A small audio frame classifier, trained from scratch: activation geglu, 10100 steps.
Rows from block 3 of a small audio frame classifier, named by matrix and row number. Rows with one number within an expert belong to one neuron, the router's apart. Each number is 128 + 32 x the weight over its row's rms, rounded and kept within 0 to 255. All counts start at 0. Numbers have three digits each. After the name is the row's rms in percent of the matrix's.
After each expert's rows are labels from the 100 clips, of 14976, where the router gives the expert most weight on average: "lies over" is the class under the peak. Only what is clearly more common there than usual is listed. The data: melodies that start on their tonic, played by one synthesised instrument.
# router: slot weights (model.blocks.3.mlp.router.weight, 8x192, trained with AdamW), inputs 96-191
# gate: expert gate (model.blocks.3.mlp.gate, 8x96x192), inputs 96-191
# up: expert up (model.blocks.3.mlp.up, 8x96x192), inputs 96-191
# down: expert down (model.blocks.3.mlp.down, 8x192x96, transposed), outputs 96-191

# expert 0
router.0 112:107117057148115171160108120209159090098139083146074149180097150121141082154098166133150089123088109163123153111158119102137087135137165149117135116117149171179154150087131120125114147134098176167173118121098215076142088134179130150094096192139181156173098145076139189139139138091204086189
gate.13 155:117135171133128119145111137129126147133135095120137123143127046123124040123217107127081147138125157125140151155124164140255100149109132118186099149178102128103129124127139149137141010153127132128150072208141154119096107110137135128124127113146184109130126137139124124012060128179128108135
up.13 165:138122052124126140128146121125117103125119155133126128105130255129132222130086136132160102122131092140119091097134099128000149110129128133081160123106134176126128127129113120126102255108116124128103196025065112140173126149120101134148128135091100149127129119096158136255172128086128158122
down.13 178:128107128128142171130113128154143129079168126122080129144128213117125119172137153081056111080038127148092169140128143110134131160092150131130119120130159117165129143080131134162137122193131112128114157136131253113119060038029125112126133128153128131129131116112139137125133129148166096135
gate.18 057:128128128107126110128126135148132128094154103142127140128081105119128127148167179128130128126136142125095130128133111172138133000129128126127131128000084145128122128154128119128128122128022128135130159080119128123133128135132130119139128132049129129098128123128000128147138113128196125128
up.18 058:128128000190131128128128120255124169144115136124128128127129128140133131115129105128128130128128124250136126128125132137062000128128128134146123128139141128112133130128127142123126130089067128111085018148134128201128127126128128127125128128134125128149121141128119148117116130128105127122
down.18 060:132123140127131130095127128105144128140129126066133129124130108127129125128128136128090139102126050057130099145129153118216146109255069114128126131130151091127123129128126128128131111128142136128124131128149133133128141129133117145117127135131090086129142115142124136000123131127129120133
gate.19 126:128171112103104116094128196137109124103128129125180148116133170111164128132153131128137125152132128117076149085127128138125130044126134142143118135118150186122127135213128098217133121127128081142161206135128129207255159155137092130120157132127104088125167129127071167138069070111116150107
up.19 117:135133086118084128062146134123122081062078129132163157122131161105141123128143136078107111102105129051109109065118118128137128061165119126146139131127097127137131131176135113189122127126131145200124196159129138201236142147132048128121114225127115108123143130093090185132129043091130153120
down.19 132:133124121110132098136128129134139147192142105000100127129116110152123095116171131127119107224129119101143118202131145127107172121131193128126122120126156127138111119128095146003173107192110047032132147148128131145126126091087126158147127133099128116124145124153133082098078129089134104111
gate.20 007:128128128128128128128128128128128128128128128128128128128128128128128128128128128128128128128128128128128128128128128128128128128128128128128128128128128128128128128128128128128128128128128128128128128128128128128128128128128128128128128128128128128128128128128128150128128128128128128128
up.20 007:128128128128128128128128128128128128128128128128128128128128128128128128128128128128128128128128128128128128128128128128128128128128128128128128128128128128128128128128128128128128128128128128128128128128128128128128128128128128128128128128128128128128128128128128128128128128128128128128
down.20 008:128128128128128128128128128128128128128128128128128128128128128128128128128128128128128128128128128128128128128128128128128128128128128128128128128128128128128128128128128128128128128128128128128128128128128128128128128128128128128128128128128128128128128128128128128128128128128128128128
gate.21 120:116129091122128137236120125164128096139131162122129128189119166108136186091086145120098082190130107201113175122121127141134130112135163145137095197121145194123175142150115128109128156236102122123120122051056134083083118145173184127062134064155133112116050100145128219145062190176115144124
up.21 104:163126167136137127073133128087130131100108079132123118026177061149108098200178117203122142081133158087146053093134119108124158130108053098120156091112127100135092128163128117128139109043153143155159128170151127129128159128119029127158154187132131136146143155128127084106181090074137099128
down.21 133:141119131160136130245110141128128130112126129162136161159111129050144123120145084135128126141125121127092088140127130144069125106121140134156149161120190216111144212139073157113129207067128113106178101079108092104117120156136148101147036072139139143127116128133126136150126147158162044181
gate.22 027:128128128128128128128128128128128128128128128128128128128128128128128128128128128128128128128128128128128128128128128128128128128128128128128128128128128128128128128128128128176128128128128128128128128128128128128128128128128128128128128128000128000128128074128128128128128128128128128128
up.22 007:128128128128128128128128128128128128128128128128128128128128128128128128225128128128128128128128128128128128128128128128128128128128128000128246128128128128128128128128128128128128128128128128128128128128128128128128128128128128128128128128128128128128128128133128128128128128128128128128
down.22 024:128128128128128128128128128128128128128128128128128128128128128128128128128128128128128128128128128128128128128128128128128128128128128128128128128128128128128128128128128128128128128128128128128128128128128128128128128128128128128128128128128128128128128128128128128128128128128128128128
gate.23 104:129129129128124192159129113229133130107128122128141088113133175161145131143138104143120126182104141131131125090127129146167128129123097128126111130128128142160181128171132127122104150126112141125174122092128000125134152086116104149168117088095128143137144133154125117120129139132131059138
up.23 084:152127132133110128131115128037130116196136130127121166138127123076111129093121132114153132097158122127132123131175070125123109126125121120138114113124139115039132119138119118131166118129154115148086152153127224130125132223142152072068130145148153130116122116113127196175126000135166114128
down.23 093:128177118102132126140137128075128149122108131141153114124104150180079105126107068097148125137118134072184181138156140075140123191124180160120129132124123118128109112162136176127106130095113056138224124079120159103122147126129098143100139102067121077022119128124085120124107122128127098145
lies over: D5

# expert 2
router.2 103:117138112156166178081140107092149160102143108137169088075141119181153139144174148186098107114138098090211123139118144200167102088151073145090130178143096105122130103110163142129091141078133104065135121130152092158090176127122099168138154099072158135150126143152147091110131110123123146081
gate.0 036:128128128128128128128128128128128128128128139128128128128128128128128128128128128128011128128128128128128128128128128128128128128128128128128128128128128128128128128128128128128128128128128128128036128128128128128128128080128090085128128128128128128128128128157128128128128128128128128128
up.0 031:128128128113128128128128164128128128128128128128128128128128128128128255128128128128128128128128128128000128128128128128128128128128128128128128128128128128128128128128128128128128128128128128128128128128128128128128128128128128128128128128128128128128128128128128128128128128128128128128
down.0 019:128128128128128128128128128128128128128128128128128128128128128128128128128128128128128128128128128128128128128128128128128128128128128128000128128128128128128128128128128128128128128128128128128128128255128128128128128128128128128128128128128128128128128128128128128128128128128128128128
gate.1 010:128128128128128128128128128128128128128128128128128128128128149128128128128128128128128128128128128128128128128128128128128128128128128128128128128128128128128128128128128128128128128128128128128128128000128128128128128128128128128128128128128128128035128128000128128128128128128128128128
up.1 022:128128128128128128128128128128128128128128128128128128128128128128128128128128128128128128128128128128128128128128128128128128128128128128128128128128128128128128128128128128128128128128128128128128128128128128255128128128128128128128128128128128128128128128128128128128128128128128128128
down.1 016:128128128128128128128128128128128128128128128128128128128128128128128128128128128128128128128128128128128128128128128128128128128128128128128128128128128128128128128128128128128128128128128128128128128128128128128128128128128128128128128128128128128128128128128128128128128128128128128128
gate.7 265:128126098128129050129119132169128183137105120162153128143118110127054073136113119142134107075117130145121111128170128128000138113126142137077133128138127150215125128128126249120105122150079126104088126123127098128153153128127129062117129128102128131128128162099130128215127129121118047102
up.7 275:128127097116133089131122136176130198138116119187158128153123120127053058127069120134128105085116128147124106126133128128004134117118127132084135128148126151184124126128127255115096122142086122113086125124127113129176147128128128107119146128096132129128126163105129129233127129121112051106
down.7 256:096128124128144126125128125133128067137123122128190163123077132128132157134133129139067131126133183126057125000115051036188127127129136128062125126154156127122128119194128124128131092126142054128128052166122080134151109139121128130174133130090129128146113128112128142132127129000178144068
gate.8 166:119129057058150063108130127131121128128146065126127127128128128127128077125143127128080128129119130166110053127128096122106127019131157129122126123207112159128128128164137189127132127121158127128036153128153153130197129077093028128201145169148145121183107124168188130132138122063155148071
up.8 138:119173128132121127119120131041106132139128129124130100138126128152140093099144127128135134157178185172126128106136161188114124054180129128127094119131066124129145116217125162058146122127174126136139136125132089139102125174107086137094116110132158072097136089128166096139005138151043111043
down.8 170:128123131127126122096201091128131122135136121127145131136120128179129109128128115250128221132102101093136119074139127134192123129133133126146127132127120134131127125151143062108085124124129128117146123121140145152127148157118128130255127097143093189128128156131108089121119130123032123141
gate.10 181:127128137128151137128138128181119128126128146101115161118128116120166148222140133176120127131076066110086128133121128097125126173098130128178128134127142126130124166128114182086137146131255128119037129125129130176139116063128122181132113136171129105213129128178123255133209128136127143145
up.10 163:111128134111126128130129129168118126126094127126099133110130129119184136194130135147128130149058070127058128129107128126116121175126132130158129137144096127156128161121110188119132147127255129088081122117128131174128091110129127236146127133127165120163129129181129222138132135144123132147
down.10 171:112139128132112128132190150041107129133146117133129128090131159177129126128127142233140130231119128167154166130137130152114122089107140126133118128119151112158088128121154046125122173126128084130165129142255126135130137255108105107144128133136185162127117126128133000133196105140132165114
gate.11 123:121127129112128123134118125129019126129129127119074118133124137130128029135104144150132139231123131081155128100128121129133075151120171128127128126166037146210127112132111255132121171086117131120116140119124129197140161148091139144178090131138161131091142127138129135135121137132076206108
up.11 168:133127149128131141152130126106129121129116126155127117125135135128135110127129130074129135139126129119123134127129147148074123137131125127125127123128062129128128097117130131170142124139038116126206090128128089129075094198132255129127140117124128154106136127099131130128000129139131118187
down.11 146:126128128129132123108139075204133132099127126130124125114126230046133099149111132018168033094129157128119122122130114130123124127039126126133140139136128069127108129037126152128139130140128159144139132159122148000093128000128137121041126140146141125136126124131131130107139126128159132111
gate.12 196:129128106135120087158131112128090128127112128120225128145122132129129121128089128144098130228121143172079144153122121147152145136128192126119123125150145112150128129160141141134128128122122074130128174127128125128127128137121030043128084101130131130142123102131179096152141123131221148116
up.12 173:127127127128123130135120104130078129127128073128246145139122129129130128129132129153069129153117183155081139129125132146163173119134147107125113122255127104147156120154136144142123128091116115131129151135130130118127136132109033124105107108128123177129129095128166095163132121128176155109
down.12 193:126140128118121117125114056114130128145104100127146154085126131128145115129180128132129189111132123100120065000118125112151121121130120147130130131128128153154089148127126153128122064078112114142119108117128102209158137129111255170200130126123128132128141128121133116129129125127129148153
lies over: no note

# expert 1
router.1 099:097097099099134127133092137137149126158094142152093176159128103077123099106097119102159119104100099187144095080144104079050151161085199151126153125125150136120130133081089153182164155129086190161120128120078173114121102069151177118151184191164138182147135120078150174133081157134192153133
gate.1 048:128128128128128128128153128128128000128255128128128128128128128128128000128128128128063081128128128128128128128128128128128128128128128128255128128128128128128128128128128128128128097171128128128128128128128128128128128128128128128128128128128128128128149128128128128128128128128128128128
up.1 029:128128128128128128128128128128128128128150128128128000128128128098128128128128128128128128233128128115128128255128128128123128128128128128177128128128128128128128128128128128128128128128128128128128128128128128128128128032128094128128128128132119128128128128128128128034128255128128128143
down.1 034:128128128128128128128158128128000128128128128128128128128128128128128128128128128128128128128128128128128128128125128128128128255128128128128128128128128128128128128128128128255128128128128128128128128128128128128255128128128128128128128128128128128128128128128128128128128128128128128128
gate.2 042:128128128128128128128128128128128128128128128128128110128128128128128128128128128128107128128128128128128128128128128128134128128128128128128128128128128128128128128128128128128128128128128175128128128128128128128128128128128110000128128128128128128128128128128154128128128128128128128128
up.2 037:128128128000128128128128128128128203128128128128128128128128128128128128149128128128128128128128128128128128128116128128128128128128128128128128128128128128128128128128128128128128128128128128128128128128128128128128128128128128150128128128128128128128128128128128128128128128128128128128
down.2 044:128128128128128128255128128128128128128128128128059128128128128128128128128128128000128128128128128128128128128128128128128128128128000128128128128128128128128128128128128128128128035128128128128128128128128128128128128128163128128128128128128128128128128128128128128128246128128128128128
gate.3 006:128128128128128128128128128000128128128128128128128128128128128128128128128128128128128128128128128128128128128128128128128128128128128128128128128128128128128128128128128128128128128128128128128128128128128128128128128128128128128128128128128128128128128128128128128128128128128128128128
up.3 005:128128128128128128128128128128128128128128128128128128128128128128128128128128128128128128128128128128128128128128000128128128128128128128128128128128128128128128128128128128128128128128128128128128128128128128128128128128128128128128128128128128128128128128128128128128128128128128128128
down.3 006:128128128128128128128128128128128128128128128128128128128128128128128128128128128128128128128128128128128128128128128128128128128128128128128128128128128128255128128128128128128128128128128128128128128128128128128128128128128128128128128128128128128128128128128128128128128128128128128128
gate.4 194:050147060076114108114134128150128128123125125140140138140112110173123123119156124128100130178120128103095130109086000128137128071129151128091154108127127147148079128122168126128104144124243128136020127144137133136150145161071124151194123147114150134121127135129099135069205128038106143127
up.4 213:055155052083122108117131101136129128123126123165141131137110099197120123119159124128097130170108125097109129114112000132126128059129143128116153115128127152147074127128165127128088137123215128109012134142136131139155135162056124136196119142120156132123108132127126132080213128040109138101
down.4 217:127078162123165120131128127090137118125127132129186128096128131210056184130150177200123145175142123061157141156117128138136140102121137132077095101123126128231130131129097147127130181125127094129170128127129130140134199206096122128136119125127158129129225119123136074129104146155064119079
gate.7 152:128129142138169166128145110171096130127127129142162208117148117180128129211129185137126133100121127098139136253113153114133108116127126127132158130131054128135121139128130128131107147130097135122119116000099128128109075127133141130102130136128171097133126171097148123130128125160138126146
up.7 191:128127123116100086131106090112149128145128128130102064138134137078132129128124086089130125174130129178117114037156123152117193152127131129133084129128196128101132128142129128127125116135171128164134123174144118128132150124123088128143136094128116134138130121214089128052128128118108128101
down.7 167:150046148176215120164109130155136126102118133121093146137124123122153128133114125128131126223113126152136087236132132127105121069129122127153189166205139180131126155088125127113122126037119156127119117088116113000128095073103184118114126104115129199173127083119140124075150136141111149127
gate.8 032:128128128128128128128128128128128128128128128128128068128128128128128255128128024128128128128128128128128128128128128128128128128128128128128128128255128128128128128128128128128171128128128128128128128128128128128128128128128255128128128128128065128128128128128128128128128128128128128128
up.8 018:128128128128128128128128128128128128128128128128128128128128128128128128128128128128128128128128128128128128128128128128128128128128128128128128128128128128128128128128128128128128024128128128128128128128128128128128128128128255128128128128128128128128128128128128128128128128128128128128
down.8 042:128128128128128128128025128128128128128128244128128128128128128128128128128128128128128128128128128128128128128128255128128128128128128128128128128128128128128128128128128128128128128128128128128128128128128128128128128128128107128128128128128128128128099128128128128128128128128128128128
gate.12 178:127116094128138103145156125177134130131125062137122131145147123111159130062127128220128086157133089169139085124128114128066125104140070147120164131173127158037087149147147012125059154126120161128088138120112133109135117125120084130248188145141126128156128185134150147083132131136101140117
up.12 195:127115036129145067145166127226131121137125120128120122182180129121189114086127128176062099103127082142104115113127107128093119106138129178099131156146124173141088142160158109157114137108100141134051128112128132136154128128134097130184124191167052149143114174136143142097145157118088128121
down.12 178:156126129124227150120130165104206121100119130127092090126129151167121114128187142119065138116100123153182088119126109127161025060192131125077128073114131154149134115156130097126131147154133197141128128109191127134121128128129098221130153129124169149121129124126136125128101042096108125130
lies over: no note

# expert 4
router.4 083:136147110094159142143160154114144123096121124108144159100112111138094112137161149186076093097118076104151107071155135181167137172135089150176143176120082201096167110143176128169108136112110184122106109127135172175146117103156122110131173127105086089202080183207143112184117087148094221179
gate.18 044:128128128128128128128128128128128128128128128128128128128128128128000128128128128000128128128128128128128128128128128128125128128128128128128128128128128128128128128128128128128128128128128128128128128187128128128128128128255128128128128128128128128128128128128128128128128128128128128128
up.18 020:128128128128128128128128128128128128128128128128128128128128128128128128128128128189128128128128128128128128128128128128128128128128128128128128000128128128128128128128128128128128186128128128128128128128128128128128128128000128128128128128128128128220128128128128128128128128128128057128
down.18 017:128128128128128128128128128128128189128128128128128128128128128128128128128128128128128128128128128128128128128157128128128128128128128128128128128128128238128128128128128128128128128128128128128128128128128128128128128128128128128128128128128128128128192128255128128128128128128128128128
gate.21 134:126126165128171124127126086127131130128139096142195099129129084127140138152195117165114143110085131116111112123128126136181183031132127125130128118155129120138126128255110169107126128015214128145131114137127127152152151125123126128071119127130110060125130096202130132124181119123129182121
up.21 142:127127175128172126130128095128139130127133106134209113100156110127141130173201129152114133106080131107115110126128126136190179046123115120131128119165129121127128128255108141115128128016205128141129115134126127156136160123122127128068119127129123071128129090214129130119162093123131163125
down.21 118:110128136132150130125126186054148108136051119151228141120168075143119157088117149195155187149127137138101157120128126138140094116115123118132119148127122136147126128128119109131075138111123099114156127128196127132128127191133122103133127099124134176127178164094197132117126117128116144118
gate.25 023:128128128128128128128128128128128128128128128128128128128128128128128128255128128128128128128128128128005152128128128128128255255128128128128128128128128128128128128128128128128255128128128128128128128128128128128128128128128128128128128128128128128128128128128128128128128128128128128128
up.25 015:128128128128128128128128128128128128128128128128128128128128128128128128128128128128128128128128128128128128128128128128128128128128128128128119128128201128128128128128128128128128128074128128128128128128128128128128128128128128128128128128128128128128128128128128128128128128128128128128
down.25 014:128128128128128128128128128128128128128128128128128128128128128128128000128128128128128128128128128128128128128128128128128128128128128128128128128128128128128128128128128128128128128128128128128096128128128128128128128128128128128128128128128077128128128128128128128128128128128128128128
gate.27 034:128128128095128128000128128128255128128128128128128128128113128128128128128128128128128128128128128128128128128128128128128128128128128128128128128128128076128128128128128128128128128128128128128128128234128128128128128128128128128128128128128128128128128128128128128128128128128128128128
up.27 031:128128128128128128130105128128000128128128128128128128128128128128128128128128128128128128128128128128128128128128128128128128128128128128128128128128128255128128128128128128128128228128128128072128128128128128128128128128128128128128254128128128128128128128128128128128128128128128128128
down.27 031:128128128128128128128128128128128128128128128128255128128128128128128077128128128128128128128128128128128128255128128128128128128128128128128128128128128128128128128128128128128128128128128128128128115128128128128128128128128128128128128128128128128128128128128128128128128128128128128128
gate.30 101:112129143089123132124130162091131136144119146122147128064107127106006122127133121191149208118144093103118144146117141193135122119127130053135122128164142039122133109118094133130102129122101128129133152218133167147120132115131101061083164127130111135194139127158131090124067103118095128002
up.30 109:131127065152171128097143124131083127131140132158138142129095169167128138145143121138130142174112134137121198129127129133123131123151134128126126106034138127159125137127133114123159093139111122048116145114126236085130113141162162044120128127147122022139107133137161119120128120113058062233
down.30 117:131118115111120090117119139129129120139108128149111185072091128104080173142128130137101114121109139153114120056129150128128146119131128097088181173095255120128124133154130069125152127150137129132128114054128123129126109150202074137135131110126130152134119134114127126135044129125115083106
gate.31 122:127113110123128115134138129125127129128132124122128122131136096133108123129127114143127131130168128128164120195110119104113128142126115109039128129178128128194129125132128090131160128135131139086127128167128127124116129107093124129130127161132123113124182132135139128149105134111122113129
up.31 106:126128128147123128128130129090136087128130126124135124128142084129141133126141114145128133148128125150197115135125054119128128128128091083082129149155134131133123131140129106129150141170156142074129125146129147107128128128064143136160128126130117122125170128152147143152114128120120112137
down.31 124:136125145124133104126128126130125130132145076129174132087141155188255179129200128134111143147130105127160135093115141125019124132128136132129058138080128091129156122141126127124125145157120126086124127132123138128134129147125120093136121126138128096133132126117139137092081131138141095129
gate.33 120:110127123134137112141134165133139089091126123130128148126125044123153255123179130131156128136055128130125129147150121127142128158127100098124129137128127202130128114127141156128099086128125123122154118129130182107125130123127199125109128134126128206129109128131128198147113118136138149124
up.33 097:133130143123093240122122113107127118156132128125128112123131163129122069127125134126107130119187127118143123114097139128100132101130144141132128083143139099124127137136123089126176157126153141149133128128128034146131113152129090148165128128130127013120155130126122085131127128115117107121
down.33 087:097143134085120128146129127063145128090128118128048157132115130124153187123128129090122135066158097178127145123130191121127128146255125132129169131128128219130127138140149130117134133126202064193128116066154064141129105095117115148108110132180118129128128055085125123181078132130162134128
lies over: no note

# expert 3
router.3 093:146157049143140104158101113194111128117120139152089117176122159060131138090107140118157131086075167154139106115145105151060114128118145129101124102175114125111127151107113152194111110156129180121111100088084128144156072124124171096086122189175170149112121159087136146120119151139139108160
gate.1 039:128128128128111128128128128128128000128128128128128128128128128128128067128202128128128128128128128153128128128151128132108146000128128128128128128128128128128128128128128128128128128128128128128066128128128207128128128144128128128128128128128128128128204128128128000128128128128177128128
up.1 034:130128128157128128128128128128128105128128128128128128133128000128128062128128059128128128128128128171128128128144128128128128000193128128128115128128128128128128128128128128128141128128111128128128128128128128151128128179179128128128128128128128128128128128128128061128128128128238105128
down.1 045:128128044128122128128128128128119128109128128128128128177128128128128128000093005128128128128128128185128128128128128128128101255128128128128128128128128138128128128128128128128112255128128128128148128148128192000128128128128128128128128128091128138128128128128128128128128128128128128128
gate.2 135:105116142063064137122179128116110117123127123191137124148124114182128092112150138137107129129060094118148188127120128126080098121130194127124129125130122118125126128132125128084112125177206167092032134126124128171183123149121133131130114151126137133130073119151153219189133088106086129116
up.2 139:083060134068119130122182124120112127122134125177134118176126120143127094123128143129123128139066123127157129138117128124107129125156208127082126125135129120104170128127128129098083125171160169094034129104122125177174114137123125139131110143128187146128107120125200215173127083104119123126
down.2 127:092144150159141133193124199090146110156145184133136137038116115128127125128105096115140126192131150113143123186076175179198138130115076128114138117137136118075172120144127121129167157147131115137229118139128124137122140255128106130102131128128124056086155128115143130098121099150085142130
gate.5 152:135116127055094127082142155140194083130131141132122143123199101129132118115209132131129127181123103129128146097126142116122114114137129173150111128111163030079128127132073129127128137168187117145120176127135115153145135151125142181129132129135111101097181105151093163130036156129125151135
up.5 163:133110128095107129033132161135189129125131177130121139115151106151162122114187193127130128162131082127128154083114194123122125104141128146136123128110146049097129127128052145127128131147216123128154153125130121152175132142126165138126127130132124125110171121146097146143068160129126157122
down.5 166:125127108128126116124129135101150103139183128141127110080134122152148118116173130168115129218139137132162126136127126122087132128151105141123133104127091150034128128177173128128123100138057145078178112140098185114128115130094054158136120129125080130118124191189125129125120131231130124130
gate.6 081:128128131128102122128106128229094128128129208132128179103128079128128128126090128128131130128121128131153032064128128177197128128128130085133128128120158164105128128128205128074169129085128128084128128128128171111128108128128128147128129113128128255113128115128128128067088128128128062128
up.6 077:128128128129012128128128128255107092128128255139128128037104128197129128128129128203160128128128128133129044047128128128164141128127128129128127116115192143128073095128135126105128139128128129128109128128184229122166127128128128149128174128128095127128115128155128128086128128130129129128
down.6 084:105128248128128128128128128152101128128112128128128128165129128127091128128119128103153128126128128103128128128119065052128128127099128158111166128128065010131128128226128128153002129128128128130128084213136062128124128128127129128128128128088128166128129217128128158126128128208127128128
gate.7 141:131135103115106136111082221128145105128126064129130118114145131101128113149243140166124114120128126147076168127093129123130125091090118126138128125129195080120128161130157117160130108168149124137131125128138138128130160119154071168114151121130113118172123009049128126127065102134138158085
up.7 135:116142118098044136088027225126126118128123114128128100121138128125128092128226144169116092122133130133089170128071128129133119046130116127138130120129224076113125129128158122173135103132141127138131136128139108130129171124142079244127127121132116120184121030104102101100090110133134162084
down.7 135:162130131130131125129156097094025186106127159099077104116144140138118116126066127143122214139189081129154222116146130125137118111123127132121102135136097113116150129134148174077127094132126118129152133161132131115091142164128127166135134137152141006081134239126122099128126117128160137175
gate.9 144:120128091131036113125132128097224129137128169123130127129144170131141127109139111117127127158158067135101152128128057101131109097129130173119109118087212096128129128115174085145129152246134143141126145119129093080125137126128135124151127124125048119117169076109108128117127131128127187113
up.9 146:128129156126163136130122131128052127124128113137120128124116107124117140158121154138130126100114130123156060127128150153092160234133126103134134133126029127129128129137096226110117109080118127114135127133129157183136129129128119132068127148132141146129108183138128128141130123128135078169
down.9 135:128129123145126141127127126122170125153115122112143198143086159046134129147129131163135144115123121137197116135151142134117135145110122118132100077124144103128151145098113128132117181112124176134116133114101130085155116128129095094000046100126134182130127135103150123136141126128187127139
gate.10 144:127125130129150120145126117195131126139127145102092128124111139140131131111106123115126122122167061123125117113111120132159132127168128119169121126158221125120149133142125132127121128135159126180106126096161082135128000194128181165000113123145115124123126128130118146130108156119127138115
up.10 133:126109128132147128153128140184128128163127143077085121123127139139131130124110120113109117132168128130124130126088128131147134127159128129141114071170136105123157128138124140108118124142131125127104143126132107131121070255128132166000128117149076105115124127128094130132089174124147142109
down.10 133:119140098031119085096133152128131145130135115127140127130085159128084104133136048151132127128129126143183177128127132147045132159133068184134124130064128079129125120124214123126101108137137109080129147168130121132167195113130105116144126136145138130124129124127138145173093128134128150135
lies over: G#2

# expert 5
router.5 101:145085136141113146158135089172118080133108111119144138127118153072159131187070134119142129137115130104086112122202147127137132101100156155108115137132158127161206078148063184130119126138112146129095154078124167102128145103124179076105102127110165179131139078054146168147136179164120153160
gate.3 129:071131128127125144109158139186104141085163123143131141128166099127128135102146156129136103185121124139139163137052129132080082156126117131136130106128140130086129140126155090132011149179103142073083133145131141133106104195128086139106156162188147117076126147129113201125125075189131152113
up.3 126:075132126127128141120140139161109154089147125150131146122192106126128133102145143127134099204128122129135167153061128131074045163122115127136126111128143131076129144124151089131019161179108158094084126164130150126103107161125083141129162160187150120068133149130126215125128073195135154118
down.3 137:131128205152093133108166133000094207119109232128121114123143128142125139138117159123141153128180122098169127138152130165156129130120113122176141127126074107125105124122102085117123112068153135172149130127128074128128163156126114143111045069130127119125172150169129079132200128128116102149
gate.4 157:128170125082108101132048190128070128128146126176081123124130128064128176131213130127126123125112112145125156121039128133107128129134125131136169113125121170126128159129125160110076103150097158131208128130127181210136053168138088127122094137188128130125107171155121132144141043131138130101
up.4 161:127103134167160141129185068134163128130118136107160143133128137144139062121078128116129130123163128121132068137169139114167123158121134102147081135133125107128129110127130077154172148100134119132039131114125105031108185093125184129128161094071113125126157061111142125110115255123124128175
down.4 157:102137033113126090132118158146159122129119057153114128136115126118121145171127135073146117076091126117112121074157104097127142144131102129119247138115091133188044122127120115130143127086145134119134130128146138177167117167122091119114126135131197144139106131130128128125129127105108105112
gate.5 160:128130135113133130175125125128128182154126116188129161128154133049127120069087116131131175131099138061158122143109148106126121132040122095133157102139129133137130131125149128128109131209172139152128116130119116123097107128172193134141128133128128125126128129118119088118211128109129090134
up.5 167:129131142119137130181129119127127168152126128184138150126143142055125116082130095137129160139100128050161118142128146099126120129031122101139142106144129128185125129126148128127111128197156136152128106133119121117100112128186187132128128127128127124111128131109118095111255124103128101134
down.5 172:132128126128150128120127120183098129123082129073124050123148128117114141128123209173126124097098039142135188159120141140129124151129120130156107168126120018134143129118125036123146141128129128121110117218130126174127137162130095127063132130126196071134128124140128128128093159128128124132
gate.6 065:129127128128126128115132128126130113104129129134237127128128124135109139135127068129128128157104130125128074120125128098206128128128134126128127129095136134128043128255128142128129167127130105117126164127126128126129128129116128088225129127132128129034130128128128128128071129132206160123
up.6 072:125129146128128128141122167116128110150128128079078127157168146015128056102131151127130129130130124138129128132131151128089129133128074130128126130128119128123165128132132124128134123127126112255153103128145128128126104120128128129015128128114128116096149127128128124128120128147105120154
down.6 062:128128123186126127128128161130137158123129128128093156058112125132203119128128139128151128149127071128127124205123128192128128128137128130195137123128120135127126133103128155145159128120127228126128125105108130143128124077092133127116128128121128113129186130131124108057111124131130178145
gate.7 136:108195128127126147170158129104121147210148130127171113130121133154132131117096111118028146158118057128207132135107130188145124109136213128185128128149128176128136126132126123136131138118095150116146115105132140129111143148155134128127118109080128067137123042121142121122126118163120134117
up.7 132:119219128146127156133138124087114179184163129128161113130121127145128131129105118119079138128115048129184130145122139175158129120135166128192124128165113166149134126128126128144132141105096129105132127082131135122078157151128127132129101110070131054145118029128159107126153121139120129106
down.7 119:127132129152101114131128125120126207122126147130135015113131130101127104140117154195127146127123127118101122082176213128213127150131134139188126190114122126148101057122171093129128055074204127129115113152151111129095131188189122124066101096128152153106175132159155182234113117217123112165
gate.9 106:127105127100099149140130126127146162105130147131127132128099128142161122127132117110100105152188114135132127127116114128127152129125115125147145126103128092109085128126136115128120117201119132128130123138069101124076149127131122125221128130128050109141121188102104106089153120128118078125
up.9 122:117152129157139172114101136133069103151132069023128128134136105115101127133148128136126130111098118140115178137128145108134121147128128152139113144159128138135150127129127202139130134100165092129135126122164153128138118128127128128030128124175230132127169088137162164137121131134139174143
down.9 116:155127145127132057106103123133131132132128177156129125130073135123137112116200114137134141124177128220255061128158151115125204000207040133141145120128154136115130094175119146127122071144115134126126127095085118077148148126143122112104128130159081130097118120130129076128117113123127122122
gate.10 019:128128128128128128128128128128128000128128104128128128128128128128128128128128128128128128128128128128128128128210128128128128128128128128128128128128128128170128128128128128128128128128128128128128128128128128128128128128128128128128128128128128128128128128128128128128030128128128128128
up.10 015:128128128128128128128000128128128128128128128128128128128128128128128128128128128128128128128128128128128128128128128128128128128128128128128128128128128128128128128128128128128128128128128128128128128128128128128128128128128128128128128128128128128128128128128128128128128128128128128128
down.10 025:128128128128128128128128128128128128128128128128128128128128128096128128128128128128128128128128128128118128128128128128048128128128128128128128128128128128128128128128128128128128128128128128128128128128128128128128128128128128128128128128128128128128128128128128128128128128128128128128
lies over: F#3